From a checkpoint of a small contrastive audio-text model.
Model: encoder activation gelu, encoder width 192, text encoder norm rmsnorm.
Data: trained on phrases spoken by 400 fixed synthetic voices, 51.8 epochs.
Rows from block 4 of the audio encoder of a small contrastive audio-text model, named by matrix and row number. Rows with one number belong to one neuron. Each number is 128 + 24 x the weight over its row's rms, rounded and kept within 0 to 255. All counts start at 0. After the name is the row's rms in percent of the matrix's.
After each neuron's rows are labels from the 100 clips, of 14848, where the neuron reaches its highest value: "loudest band" is the band of the loudest frequency at the time of the peak. Only what is clearly more common there than usual is listed. The data: phrases spoken by 400 fixed synthetic voices. In brackets: how many of the 100.
# fc1: MLP up (encoder.blocks.4.mlp.fc1.weight, 384x192), inputs 0-95
# fc2: MLP down (encoder.blocks.4.mlp.fc2.weight, 192x384, transposed), outputs 0-95

fc1.110 104 [156 117 137  74 172 115 142 144  92 123 157 118 123 111 141 152 153 155 114 142 106 138 130 109  95 160 129  86 135 103 134  76 124 129 115 118 125 104 143 152 142 179 115 104 150 173 122  82 119  98 138 150 115 114 113 129 108 138 161 148 126 134 162 121 130 121 125 152 143 161 114 150  95 134 138 156 145  95 111 115 124 111 110 127 137 103 101 155 146 104 166 122 148 141 176 125]
fc2.110 105 [121 139 159 112 151 130 140 121 170 122 136 115 122  88 157 115 117  90 137  95 125 171 152 133 113 126 119 170 180 125  96 145 139  89 172 103  90 162 121 116 107 138 139 114 113 120 113 122 149 147  98 115 153 140 129 129 175 163 122 104 105 157 115 111 101  95 133 135 119 145 120 130 147  95 154 163  97 117 105 137 106 145 105 172 126 147 136 136 150 115 142  83 122 131 130  94]
loudest band: 500 to 1000 Hz (47)

fc1.294 106 [ 89 125 187 145 121 156 121  80 116 152 138 118 170 103 113 150 145 139 180 172  96 111 145 125 108  78 126 111 160 142 136 124 133 115 136 182 123 181 125 134  96 122 115 137 126 139 140 114 117 168 152 107 141 102 119 161  97 123 103 125  96 172 109 133 133 135 115 125 146 115 147 152 121 137 118  92 156 138 125 146 120 136 104 119 144 149 119 145 120 123 131 123  96 157  86 129]
fc2.294 106 [150  94 118 157 104 127  70 142 145 140 106 146  97 128 132  64 140 170 120 109 131 154 155 152 108 129 122 105 162 150 101 166 160 109 121 127 163 104  99  95 140 132 148 127 137 119  95 123 104 108 137 133 155 121  97  89 125 132 174  69 154 116  95 141  88 131 103 137 116 154 134 174 126 139 118 125 114  90 107 122 149  96 138 125 113 129 120 123 149 122 116 170 136 155 119 140]
loudest band: 1000 to 2000 Hz (63)

fc1.135 096 [ 98 134 160 137 157 127 130  98 106 132 109 165 108 149 153 134 158 100  77 115 145 146 158 100 128 144 129 156 146 121 120 145 118 107 124  94  98 162 140 148 149 161 117 126 148  74 185 149  74 113 134 109  99 141 120 122  95 108 119 141 123 102 103 130 120  98 115  95  90  77 114 121  96 151 152 169 116 105 119 114 105 111 148 131 140 195 114  64 141  83 138 117 131 139 109 150]
fc2.135 098 [106  77 125 123 133 126  99 164 175 187 147 146 106 119 133 141 103 142 130 141 144 107  80 146 121 147 142 157 107 130 165 129 148 122 161 151 167  99 103 133 155 151  85 107 150 170  87  68 108 126 128 145 148 119 112  90 165 179 129 102 121 117 149 109 131 146 149 112 183 168 110 115 110 110  86  99 145 133 130  97 152 140 150 130 115 114 143 115  95 120 116  85 181 115 115 135]
loudest band: 500 to 1000 Hz (92)

fc1.221 095 [144 120 123 145 138  92  78 108 168 169  87 120 159 158 104 149 121 120 186 124 122 134 158 117 109 103 136 116  96 125 140 103 123 107 123 127 102 142 131 121 132  64 125 119 154 131 142 104 126 170 138 148 123 109 148 116 101 136 108 122 117 125 118 151 112 220 137 127 110 123 144 119 128 146 161  92 169 128 140 137 135  82 114 115 147 133 107 140 135  86 131 149 144 152 149 143]
fc2.221 096 [143 114 105 115 151  98 131 129 136 114 156 149 106  97 165 130 169 100 102 154  85 114 123 166 158 122  89 113 129 130 128 102 127 147 131 149 104 137 134 102 119 136 116 150 133 113 109 109 102 130 134 109  87 166  97 156 121 116 133 125  61 113 148 152 141 152 160 113 168 124 141 163 142 130 158 102 126 111 159 157 123 151  94 130 130 173 153 146 123 110  84  96 133 149 106 117]
loudest band: 250 to 500 Hz (65)

fc1.253 096 [137  82 110 135 127 126 125 104 136 133 117 114 115 158 130 133 106 114 144 114  69 106 123 144 107 137 131 115 164  75 137 126 169  89 109 143 128 128 164 100 128 129 157  77 144 155 129 128 122 112 148 119  96 169 132 127 127 159 130 145 111 124 132 170 136  79 120 138  74 142 161 121 116 160  93  97 100 162 121  78 124 110  72  95 151  65 157 111 123  99 116 142 137 151 139 105]
fc2.253 094 [ 97 133  97 151 124 134 104 119 116 101 113 133 184 139 160 138 127 184 121 113 154 150 117 152  99 159 137 132 105 145 130 125 157 170 132  99 152 128 114 113 134 123  90 134 133 135 139 103  88 148 130 124 105 135 162 160 112 142 136 154 132 120 133 109 137 109 190 111  67  84 117 113 135  98 143  65 142 101 141 138  79 100 150 120 101 108 125 144 145  93 114 126 114 124 143 140]
loudest band: 500 to 1000 Hz (47)

fc1.36 091 [128 122 129 156 100 154 129 117  72 148 138 134  97  77 132 103 132 105 113 113 109 163 119  94 125 146  93 109 105 136 128 133 102 114 117 101 158  71 164 117 129 142 129  81 190 163 153 118 137  96 152 105 130 148  99 150  86 121 103 161 118 168 148 142 128 127 167 113 124 134 149 124 100 122 134 134  86 116 138 118 138 110 132 105 140 135 175 115 155 163  89 121 113 114 111 158]
fc2.36 097 [106 150 130 116 143 112 160 112 161 137  72 161 112 157 131 108 126 113 148 114 158 104  98 125 145 118 133 154 101 137 120 122  99 154  82 142  98 131 121 103 120  93 128 127  80 127 115 103  96  83 130 129 132 129 141 163 163 170 141  94 161 102 134 155 135 105 154 165 116  92  82 134 153 125 104 108  97 152 125 103 139 155 136 128 112 109  88 148 117 115 154  99 134  87 174 134]
loudest band: 500 to 1000 Hz (72)

fc1.165 092 [114 110 139 130 136 179 107 135 116 115 139 132 143  67 105 165 136 104 140 139 134 135 157 106 101 100 132 114 139 126 129 190 124 155 146 157 110 122 161 120 131 110 147 178 145 103 169 139  93 156  93 119 143 148 144 107 133 112 139 165  91  66 113 140 140 147 112 136 179 127 143 128  94  99 123 124 113 157 163 110 136 102 117 130 148 105  79 147 152 125 166 131 147 167 162 133]
fc2.165 091 [106 162  78 118 136  73  84 149 141  95 127 129 111 147 164 126 137 109 143  66 173 108 108 105 128 100 136 214 126 152 119 141 104  82 159 123 132 135  97 135 162 133 143 124  99 119 123  98 121 156 129 135 118 124 147 141 124 112 178 133 156 142 147 108 176  95 115 109 100 191 120  86 110  99 143 140 131 133 102 151 141 134 126 132 125 108 115 102 128 169 154 140 124 116 131 122]
loudest band: 2000 to 4000 Hz (60)

fc1.257 125 [113  93 108 154 127 114 134 123 147 167  86  80  92 161  98 129 183 126 124 116 160 145 149 134 100 102 108 127  96 145 131 105 104  96  83 121 125 159 104 105 145  57 146 170  78 133  96 103 124 109 173 127 118 130 126 121 119 123 132 142  95 140 143 131 148 181 143 133 142 136 165 114 144 160 133 110 115 113 140 164 117 145 105 179 144 125 109 133 124 149 161 149 119 145 131 144]
fc2.257 110 [146 101 130 111 162 115 121 104  94 104 130 118 166 127  81 124 152 134 134 131  88 138 102 128 104  80 117 109 111 151 111 130  98 112 139 156  93 147 148 160 103  91 152 154 159  67 161 105 159 166 152 129 132  90 137 162 131 112 125 157 110 185 119 140 123  85  92 100 123 145 127  84 110 129 150 144 112 113 115 114 177 129 139 131 151 199 131 138 114 154 114 121 136 104 143 102]
loudest band: 250 to 500 Hz (74)

fc1.23 097 [ 84  93 126 146 109 117 129  92 132 119 101 119 148 134 147 114 194 114 146 124 101 124 132 149 113 146 134  97 133 189 164  92  83 124 153 139  79 103 130 114 128 101 151  77 144 114 163 135 162 181 151 148 117 105 167 126 124 133 132  92 179 135 175 135 155 154 113 136 118 143 111 110 151 144 133 158 128 130 112 163 150 157 126 134 152 146 147 148 115 119 122 112 160 120 138 130]
fc2.23 107 [157 122 122 125 138 106  95 118 182 118 151 120 151 141 110 121 153 109  92 141 137  99  77 159 126 150 121 120 105 105 107 142 141 104  97 129 145 110 179 134 117 177  88 156 131 156 149  67  91 138 107 111 187 168 143 119 105 116 105 138 123 126 157  82 104  73 154 133 118 104 140 110 122 148 126 130 154  86 157 146 164 143 128 151 126 131 137 118 137  75  99 163 134 130 147 119]
loudest band: 250 to 500 Hz (52)

fc1.89 100 [144 100  94 140  59 126 156 115 109 105 140 145 153 131 112 155 122 141 135 185 117 129 128 111 126 142 119 134 119 130 123 119 107 167 145 156 136 144 113 149 151 125 114  94 112 186  88 117 107 152  66 134 129 162 137  98 106 136 157 120 127 150 165 120 149 134  90 148 142 112  95 177 120 108 110 140 109 112 124 144 147 115 116 151 122 141 120  90 114 126 110 107  67 104 179 151]
fc2.89 096 [103 137 148 155 131 109  86 150 148 140 128 152 126 105 117 111 162 119 123  99 110 109 140 141 102 127 155  98 127 106 125 139 148  93  86 124 126 114 126 127 120 106 139 153 135 110 156 165 139 124 157 145 151 113 119 141 167 135 136  98 155 118 112 160 144 120 127  95 134 129 185 129 143 111 149  95 152 164 147 114  93 123 166 116  89 106 139 159  89  98 160 163 132 162  86 166]
loudest band: 250 to 500 Hz (47)

fc1.262 098 [149 129 145 138 123  98 165  91 118 106 109  75 108 126 140 105 112 102 126  97 117 122 134  99 165 150 104 109 151 150 157 106 109 118  56 159 137 144 110 108  82  94  93 109 120 126 139 158 164 113 163 118 170 111 172 104  97  93 101 188 103 148 136 131 153 157 103 178  98 115 130 134  91 120  78 110 145  89 207 133  98 131  73 161 155 105 146 128 138 129  95 146 128 118 131 150]
fc2.262 097 [123 161 117 152 140 133 102  82 161 140 188 115  98 113 105 125 131 153 161 131 197 139 148 151 114 104 135 113 110  91 111 136 120 110 184 154  91 111 127 141 125 175 136 140 119 108 110 179 119 129  91 137 140 142 119 157 156 142 117 106 138  75 138 156 146 123 189 131 145 148 112  85 143  77 112 153 151 134 125 126 152 137 179 132 137 143 122  93 116 165 146 154 138 123 127  88]
loudest band: 500 to 1000 Hz (41)

fc1.29 086 [104 138 160 107 140 128 119 129 126 148 117 134 142 151 116 112 101 155 161 107 105 128 123 137  79 105  94 128 117 137 114 141 119 112  87 103  87 142 122 102 140  71 107 147 161 121 144 139 118 124 113 151 148 107 118 149 137 155 136 114  59 172 163 104 106 152 160 129 104  98 182 151 114 120 136 141 137  98 122  93 124  99 145 149 111 119 149 130 133  83 124 169 101 148 115 125]
fc2.29 091 [130 121 129 136 100 124 104 138 158  93 149 128 121 161 146 153 164 118 119 136 155 163 115 166 130 133 117 109  60 122 134 114 133 110 150 182 124 144 130 122 145 175 166 116  72 140 150  69 168 118 167 120  88 188 123 117 121  97 157 137 116 133  97  89 167 122 108  83 159  85  96 165 124 128 142  96 153 147 152 161 156 139 112 123 136 138 104 128  95 143 143 171 147 125 107 151]
loudest band: 500 to 1000 Hz (88)

fc1.59 096 [136  89 158 109 100  73 121 103 150 190 158 111 160 128 127 137 130 149 134 105 127 137 136 101 132 143 121 164 117 127 118 131  86 121 102 107  91 109  69 133 133 112 164 166  92 137 123 124 118 129 113 113 119 142 141 142 124 144  98 154 111 137 171 120 154 143 118 151 144 123 115 141  84 150  73 147 125 103 110 140 134  85  71 132 141 123  84  96 165 120 114 100 165 135 144  64]
fc2.59 093 [130 151 107 130 139 132 144 117 163 122 132 128 135 100 124 166 123 122  97 101 185 132 160 149  92 146 150 151 103 126 115 152 158  90 169 127 124 117 130 158 133 118 101 105 124 103 133 127 160  96 130 149 141 131 140 120  99 122 117 124  93 145 128 111 121 106 156 100 114 126 162 120 128  83 189 108 109 113 169 106 139 121 185 113 130 160 122 148 100 135 117 150 104 115 145 137]
loudest band: 2000 to 4000 Hz (45); 4000 to 8000 Hz (27)

fc1.37 094 [132 150 149 127 114 108 133 106 113 142 154 111 138 102  84 143 134 148 155 127 105 146 125 138 144 114 106 122  57 140 114 106 144  97 139 124  45 129 146 126 160 138  90  95 114 104 119 132 101 112 169 113 112 129 164 123 120 122 129 126  77 126 119 120 131 125  86 110 157  89 127 128 136 152 123 135 145 158 113 110  79 120 135 153 134 132 159 115 129 128 128 134 138 149  93 112]
fc2.37 098 [123 120 152  92 129 113 140 192 152 101 114 135 121 142  69 147 148  95  80 135 191 104 107 161 116 120 149 118 151 147 101 116 127 101  94 130 142 112  92 131 115 139 147 137 112 127 113 139 159 169 124 107 159 107 151  95 112 145 121  60 110  82 107 165 110 134 135 108 147 149 138 119 148  87 115 166 130 120 128 166 168 128 127 132 110 120 172  95 122 116 138 134 177 117 171 125]
loudest band: 4000 to 8000 Hz (41)

fc1.348 103 [152 184 133 125 170 121 112 128 159 101 152 167 126  87 112 126 134 141 134 120 131 147 129 162 113  65 117  98 118 150 162 158 113 145 158 168 141  90  94 126 130  82 181 142 129 122 146 133 106 137 138 134 159 126 135 118 146 113 133 146 142 116 118 126 143 113 153  93 121 148  99 116 142 133 158 150  58 121 154 139 136  72 112 145 119 104 150 114 149 144 101 112 165 111 154 128]
fc2.348 107 [117 117  87 137 125 149 145 118 125 141 123 145  97 142 137 151 116 135  91 136 151 131 131  76  89 134 101 126 144 131 126 146 131 141 110 107 123 195 156 123 171 120 128 103 145 136 129 178 138 130 167 150 141 159  86 117 123 137 115 125 123 161 105  95  93 124 158 110 165 108 168 109  99  67 147 132 152 152 114 118 135 135 129  95 133 109  66 120 155 140 146 124  78 134 133 154]
loudest band: 2000 to 4000 Hz (64)

fc1.289 095 [116 111 109 126 118 129 150 133 118  96 149 134 178 145 110 130 139  82 128 136 123  95 131 150  97  89 109 111 178 127 131 132  89  95 160 103 173 129 122 139  96 133 154  98  88 120 127 169 125 135 134 144 151 111 137  87 127 168 111 124 169 127 124 105 155 129 143 129 192 147 153 108 154 157 156 115 141 117 159 168 154 115 113 123 158 156 173 122 157  87 168 140 148 147 132 127]
fc2.289 104 [141  91 154  91  99 112 125 143 146 156  98 111  77 153  93 110 132 109 135 119 110  86 116 126 153 112 147 144  97 134 164 121 154 131 129 145 102 136 147  94 122 128 116 161 136 134 144  99  99 142 147 152 105 119 144 135 123 109 143 134 139  99  76 135 110 120 121 138 131 139 117 157 124 110  99 150 123 112 131 114 112 132 140  94 108 136 144 130  88 170  66 116  83  94 167 138]
loudest band: 500 to 1000 Hz (68)

fc1.374 093 [147 138 161  95 179 183 137  97 138 121 151 144 145 108 126 143 172 149 103 115 126 111 151 125 129 146 152 161 114 115 179 123 135 115 133 154 127 148 138  77 123 107 124 109 104 108 163 156  85 147 131 158 122  97 120 133  78 107 147  90 120 124 130 117 135 105 165 107 144  93 159 123 109  99 121 116 141 153 123  89 150  99 132 114 161 102 154 157 104 120 141 147 102 164  82 127]
fc2.374 091 [119 109 127 113 140  89 145 123 104 140 113  86 144 176 137 120 146 147 102 105 158 123 125 158 149 109 102 105 135 117 123 136 149 155 129 104 131  99 131  97 135 155 117 153 169 154 184 133 160 165 141 142 114 146 134 121  85 159 130 136 144  97 140 118 145 124  60 145 102 101 119 171 122  98 127 112 128 103 140 121 135 107 167  99 110 148 117 132 118 104 104  93 137 113 108  74]
loudest band: 4000 to 8000 Hz (36)

fc1.13 101 [115 157 154 140 106 123 124 107 136 103 146 109 138 134 110 125 179 137 154 180  97 126 117 127 135  92 111 123  95 130 117 138 133 120 113 126 139 163 120 135 131 148 139 108 163 109 107  71 113 147 115 107 143  76 152 140  90 153 159 113 119 110 112  93 113 151 122 109  95 143  91 103 123  76 115  83 150 143 121 120 135 110 123 102 146 129  93 153 149 143 140  91 145 121 144 137]
fc2.13 098 [137 103 124 111 119 133 120 111 146  90 110 119 127 139 155 121 133 146 159 127  97 168 127 102 135 153 107 138 150 108 132 150 115 125 128 139 145 107 161  88 138 133 144 116 144 129 171 114 133  95  68 112 108 115  98 132 190 113 102 133 117 150 196 165 156 135 111 115 132 155 131 180 121 141 127 129 137 120 128 112 122 135 105 146 103  93  99 157 102 121 138 120 132 174  95 142]
loudest band: 1000 to 2000 Hz (55); 500 to 1000 Hz (40)

fc1.57 107 [138  91 118 128 154 137 161  59 127 146 113 138 128 129 119 144 166 105 107 145 158 191 124 135 124  93 147 111 148 100 103 114 127 151  76 128 185 101 137 115 105 104 154 155 113 144 134 159 108 172 115 125 155 119 100 142 146 154 180 150 140 117 162 112 113 122 154 160 108 137 147 136 100 123 138 153 119 146 140 136 140 133  74 129 148 178 130 118 151  85 124 117 138 103 154 140]
fc2.57 099 [128 123 119 109 145 149 115 133 169  81 110 185 112 157 130 100 110 112 142 106  89 128 162 115 146  93 107  96  75 120 136 108 157 140 150 156  97 133  62 123 120 134 139  53 116 106 160 142 122 167 103 123  97 121 160 102 126 144 116 118 103 131 124 107 124 155 122  73 107 123 135 156 138 141 136 135 110 135 168  97 112 150 110 154 103 113 141 149 140 135  97  89 140 159 147 156]
loudest band: 2000 to 4000 Hz (85)

fc1.320 113 [105 136 149 126 126 123 127 113 106 111 145 132 172  99 120 198 132 139 126 155 104 124 143 141 134 146 121 110 121 108 124 115 137 115 112 162 123 123 137  89 125  95  91 151 112 124  90 137 130 129  77 140 122 159 133  84  92 124 162 119  94 130 101 152 115 128 107 115 144 146 144 105 108 142 155 176 118 147  82  61 150 160  88 121 119  89 144 113  94  98 122  95 146 121 128 107]
fc2.320 108 [148 103 155 165 133  99 120 134 107 149 167 142 144 143  93 135 158 144 177 102 121 128  82 136 137 133 112 135 130 151 125 120 120  87 123 114 136 141 139 134 136  74 129 135  80 168 114 122 114 114 164 162 145 132 103 114 109 129 118 135 146 134 142 140 130 139 110 160 137 125  80 105 149 148 142 131 119 155  90  92 172 146 181 137 155 128 125 172 186  72 138 107 147 117 131 110]
loudest band: 4000 to 8000 Hz (32)

fc1.93 080 [ 91  70 131 127 163  93 105 126 139 123 134 115 125  88 119 127 132 172 160 148 100 143 155 118 127 115 144 122 151 167 135 116 110 102 108 126 136 100 124  92 154 131 110 126 144  83 156  97 135  66 100 107 127 116 105 126  87 116 156 126 134 156 126 109  82 127 182 127 138  71 132 111 138  92 140 101 123 152  91  92  86 156 107 119 119 151 105 115 150 111 108 145 165  99  93 136]
fc2.93 086 [137 129 117 113 166 146 142 116 127 127 102 166 125 154 109 155 135 136 150 127 152 147 136 136 133 163 113 139 105 101 172 123 140 118  97  81 108  72 128 107 119 139 134 169 154 160 122 137 118 158 163 155 104 176 121 152 152 130 100  94 125 140 113 146 102 150  94 152  79  99 121 132 122 114  87 146 156 158 158 114 169 147 138 160 180 100 105 138  98 190 147 133  83 138 159 117]
loudest band: 500 to 1000 Hz (89)

fc1.230 093 [137 128 147 113 177 156 133 130 131 120 167 133 113 119 115 102  83 119 122 122 123 110 115 140 104 118 136  75 153 133 106 115 120 140 129 115  80 121 133 134 125 112 147  93 109 100 156 163 119 132 155 119 126 151 127  86 108 157 134  95 113 160 135 184 131  87 158  99 146 158 133 111 107  85 104 113 124 145 112 113 102 125 111 115 100 100  67 171 126 125 171 158 153 126  92 129]
fc2.230 091 [125 122 141 139 119 148 140 125 153 143  93 114 143 125 181 139 126 153 163 133 124  97 142 147 127 110 165 136 121 128  99 115 117 167 174 102 169 145 156 172 145 106 160 143 127 136 164 114 131 150 128 142 124 111 133 171 112 121 137 130 116 128 101 131 134 167 136 143 135 123 123 111  93 146 121 114 121 164 139 170 165 145 118 122 134 172 136 106 117 177 138 145 116 150 159 110]
loudest band: 4000 to 8000 Hz (81)

fc1.323 096 [123 108 164 151 108 114 104  99 106 189 140 118 121 102 122 138 109 117 112 142 100 183 100 140 135 113 124 110 143 158  94 110 134 133 113  76 164  69 173 108 136 129 110 113 124 145 139 125 137 162 154 134 139 142 153 120 105 128 154 134 157 115 137 174 125 169 160 149 132 102 128 113 178  95 100 151 139 133 109 157 122 111 102 109 132 159 146 116 169 155 122 150 124 116 116  95]
fc2.323 098 [113 142 112 133 112  94 177 149 137  86 116 186 144 142 142 125 156 119 132 112 115  82 164 154 111 151 134 136 122 117 159 128 115 145 100 129 129 117 103 124 125  92 128 121 115 111 126 121 119 115 101 143 107 149 147 128 125 114 101 115 128 138 137 112 135 128 133  72 149  92 125 139 128 109  97 125 165  87 110 134 165 119 115 130 135 135  60 150 109 128 157 115 139 161 150 142]
loudest band: 500 to 1000 Hz (59)

fc1.82 106 [122 143 113 112 134 152 110 157 111 146 142 118 124 125 126 131 116 143 126  93 153 131 139  83 128 135 108 143 131 159 157 126 125 158 138 100  78 106 140 110 128  92 142 148 138 164 110  93  87 143 121 164 123 159 116 141 128 160 122 127 124  92 104 168 142  75 165 158 122 146 117 143 130 143 135  85 150 130 104 163 119 153 133 153 128 128  62 120 117 127 119 105 121 170  99 143]
fc2.82 104 [ 93 134  97 181 126  99  76 135 137  91 139 151 155 130 107 119 115 133 152 102 136 102 164 104 129 132 157 112 110 121 102 130 178 113 140 133 154 156 108 108 141 117  88 154 135 115 110 132 129 125 157 118 121 129 137 151 105 133  91 127 133 100 129 147 127  78 157 110 127 116 112 119 116 140 103 127 124 108 138 138 145 144 159  87 142 162 155 114 138 121 136 108 107 121  99  97]
loudest band: 500 to 1000 Hz (63)

fc1.178 113 [143 101 154 116  90 144 131  88 127 156 100 137 114 153 134  96 141 113  91 147 162 124 123 148 135 139 148 110 159  85 138 128 101 104 148 134 154 138 118 124 119 110 170 114  93 160 171 123 121 167 148 168 129 105  95 147 138 156 117 127 113  90  79 114 106 145 139 142 112 147 104 103 157 154 142 103 112 134 136 147 111 131 137 105 140 176 161 137 161 135 131 149 151 143 171 125]
fc2.178 110 [172 124 168 120 117 114 145 159 129  84 136  97  88 159 110 102 134 141 142 120 108 136 138 108 117 133 127  99  87 116 131 127 117 111 141 151  90 134  94 120  84 166 101 157  80 125 121 197 118 126 116 138 142 146 109  93 121 141 130  98 126 148 112 127 161 109 168 102 115 103 110 126 124 117 102 128 116 135 121 101 119 131 143  89 129 143 115 126 151  78 140 146 162 120 117 133]
loudest band: 2000 to 4000 Hz (45)

fc1.261 105 [138 139 134 124 105 136 155  90 168 166 118 103 135 145 130 114 138 123 172 116 114 149  98 107  81 116 126 119 125 110 131 166 137 116 128 118 145 107 117  92 135 110 165 151 120 155 166 126 146 136  83 142 154 112 117 125 164 113 169 172 144 141 132  94 156 104 155 127 147 108 121 105 156 136 139 101  93 138 113 139 114  67 126 110 111 161 150 141 156  94  91 119 159 131 134 124]
fc2.261 097 [118 102 141  89 126 116 110 127  97  89 112 124 105 114 143 131  99 137  95 131 113 105 133  95 153 145 119 156 125 161 144 115 194 175 126 143 131 131 129  69 122 125 116 134  89 139 140 159 137 105 168 125 127 188 130 133 106 167  96 135 124  96 121 139 105 158 128 133  92 142 158 142 115 116  98 137 149 128 125 134  81 150 131 108 118 119 103 116 127 126 128 142  49 116 165 148]
loudest band: 2000 to 4000 Hz (39)

fc1.267 099 [ 98  94 117 163  60 139  98 153 149 133 148  74 106 121 132 113 119 139 145 127  87 129  86 113 135 114 138 133 119  91 127 161 129 159 102 111 155  99  89 165 158  95 153 114 118  70 162 170 135 112 107 157  98 144 145 107 152 107 120 141 131 102 103  82 166 143 151 118 126 138 117 115 119 140 134 148 130 126  95 131 130 148 152 143  93 124 142 104 158 129 131 126 137 130 164 120]
fc2.267 106 [127 147 115  63 159 135 135 133 127 114 125 112 156 148 145 140 133 101 117 160 117  94 158  81 132 107 153 163 131 150 114 139 147 105  99 140 128 133 104  97  99 141 123 197 107 166 155 173  94 170 121 104 131 108 117 135  95  95 117 146 146 134 169 178 111 136  97 154 111 115 140 135 124 120  99 116 112 119 144 147 103 116 164 129 111 147  88 172 106 128  84 121 110 109 159 152]
loudest band: 500 to 1000 Hz (68)

fc1.311 133 [176 114 122 153 151 114 112 111 120 109 125 137 127 123  76 134  80 131 141 137 112  89 152  96 131 172 148 108 138  98 126 135 137 107 113 128 107  90 151 124 109 136 119 123 100 148  87 100 104 100 128 146 131  88 164 119 126 125 154 106 124 175 159 141 138 172 146  86 152 144 102 154 138 137 119 122 153 103 152 121 164  89  87 100 166 201 133 104 133 113 143 121 113 124 125 127]
fc2.311 115 [ 55 119 134 154  74 126 119 122 153  96 143 128 117 139 111 132 101 133  90 112 104 129 170 144 165 159 126 118 115 150 138 111 145 139 116 123 142 142 159  51  97 105 126  77  90 117 141 128 103 107 135 147 146 112 140 116 110 141 134 108 150 120 115 136 143 127  87  92 121 146 135 119 126 146 118 110 155  74 118 156 103 124 123 145 136 102 122 102 127 110 126 124  99 152  98 153]
loudest band: 4000 to 8000 Hz (86)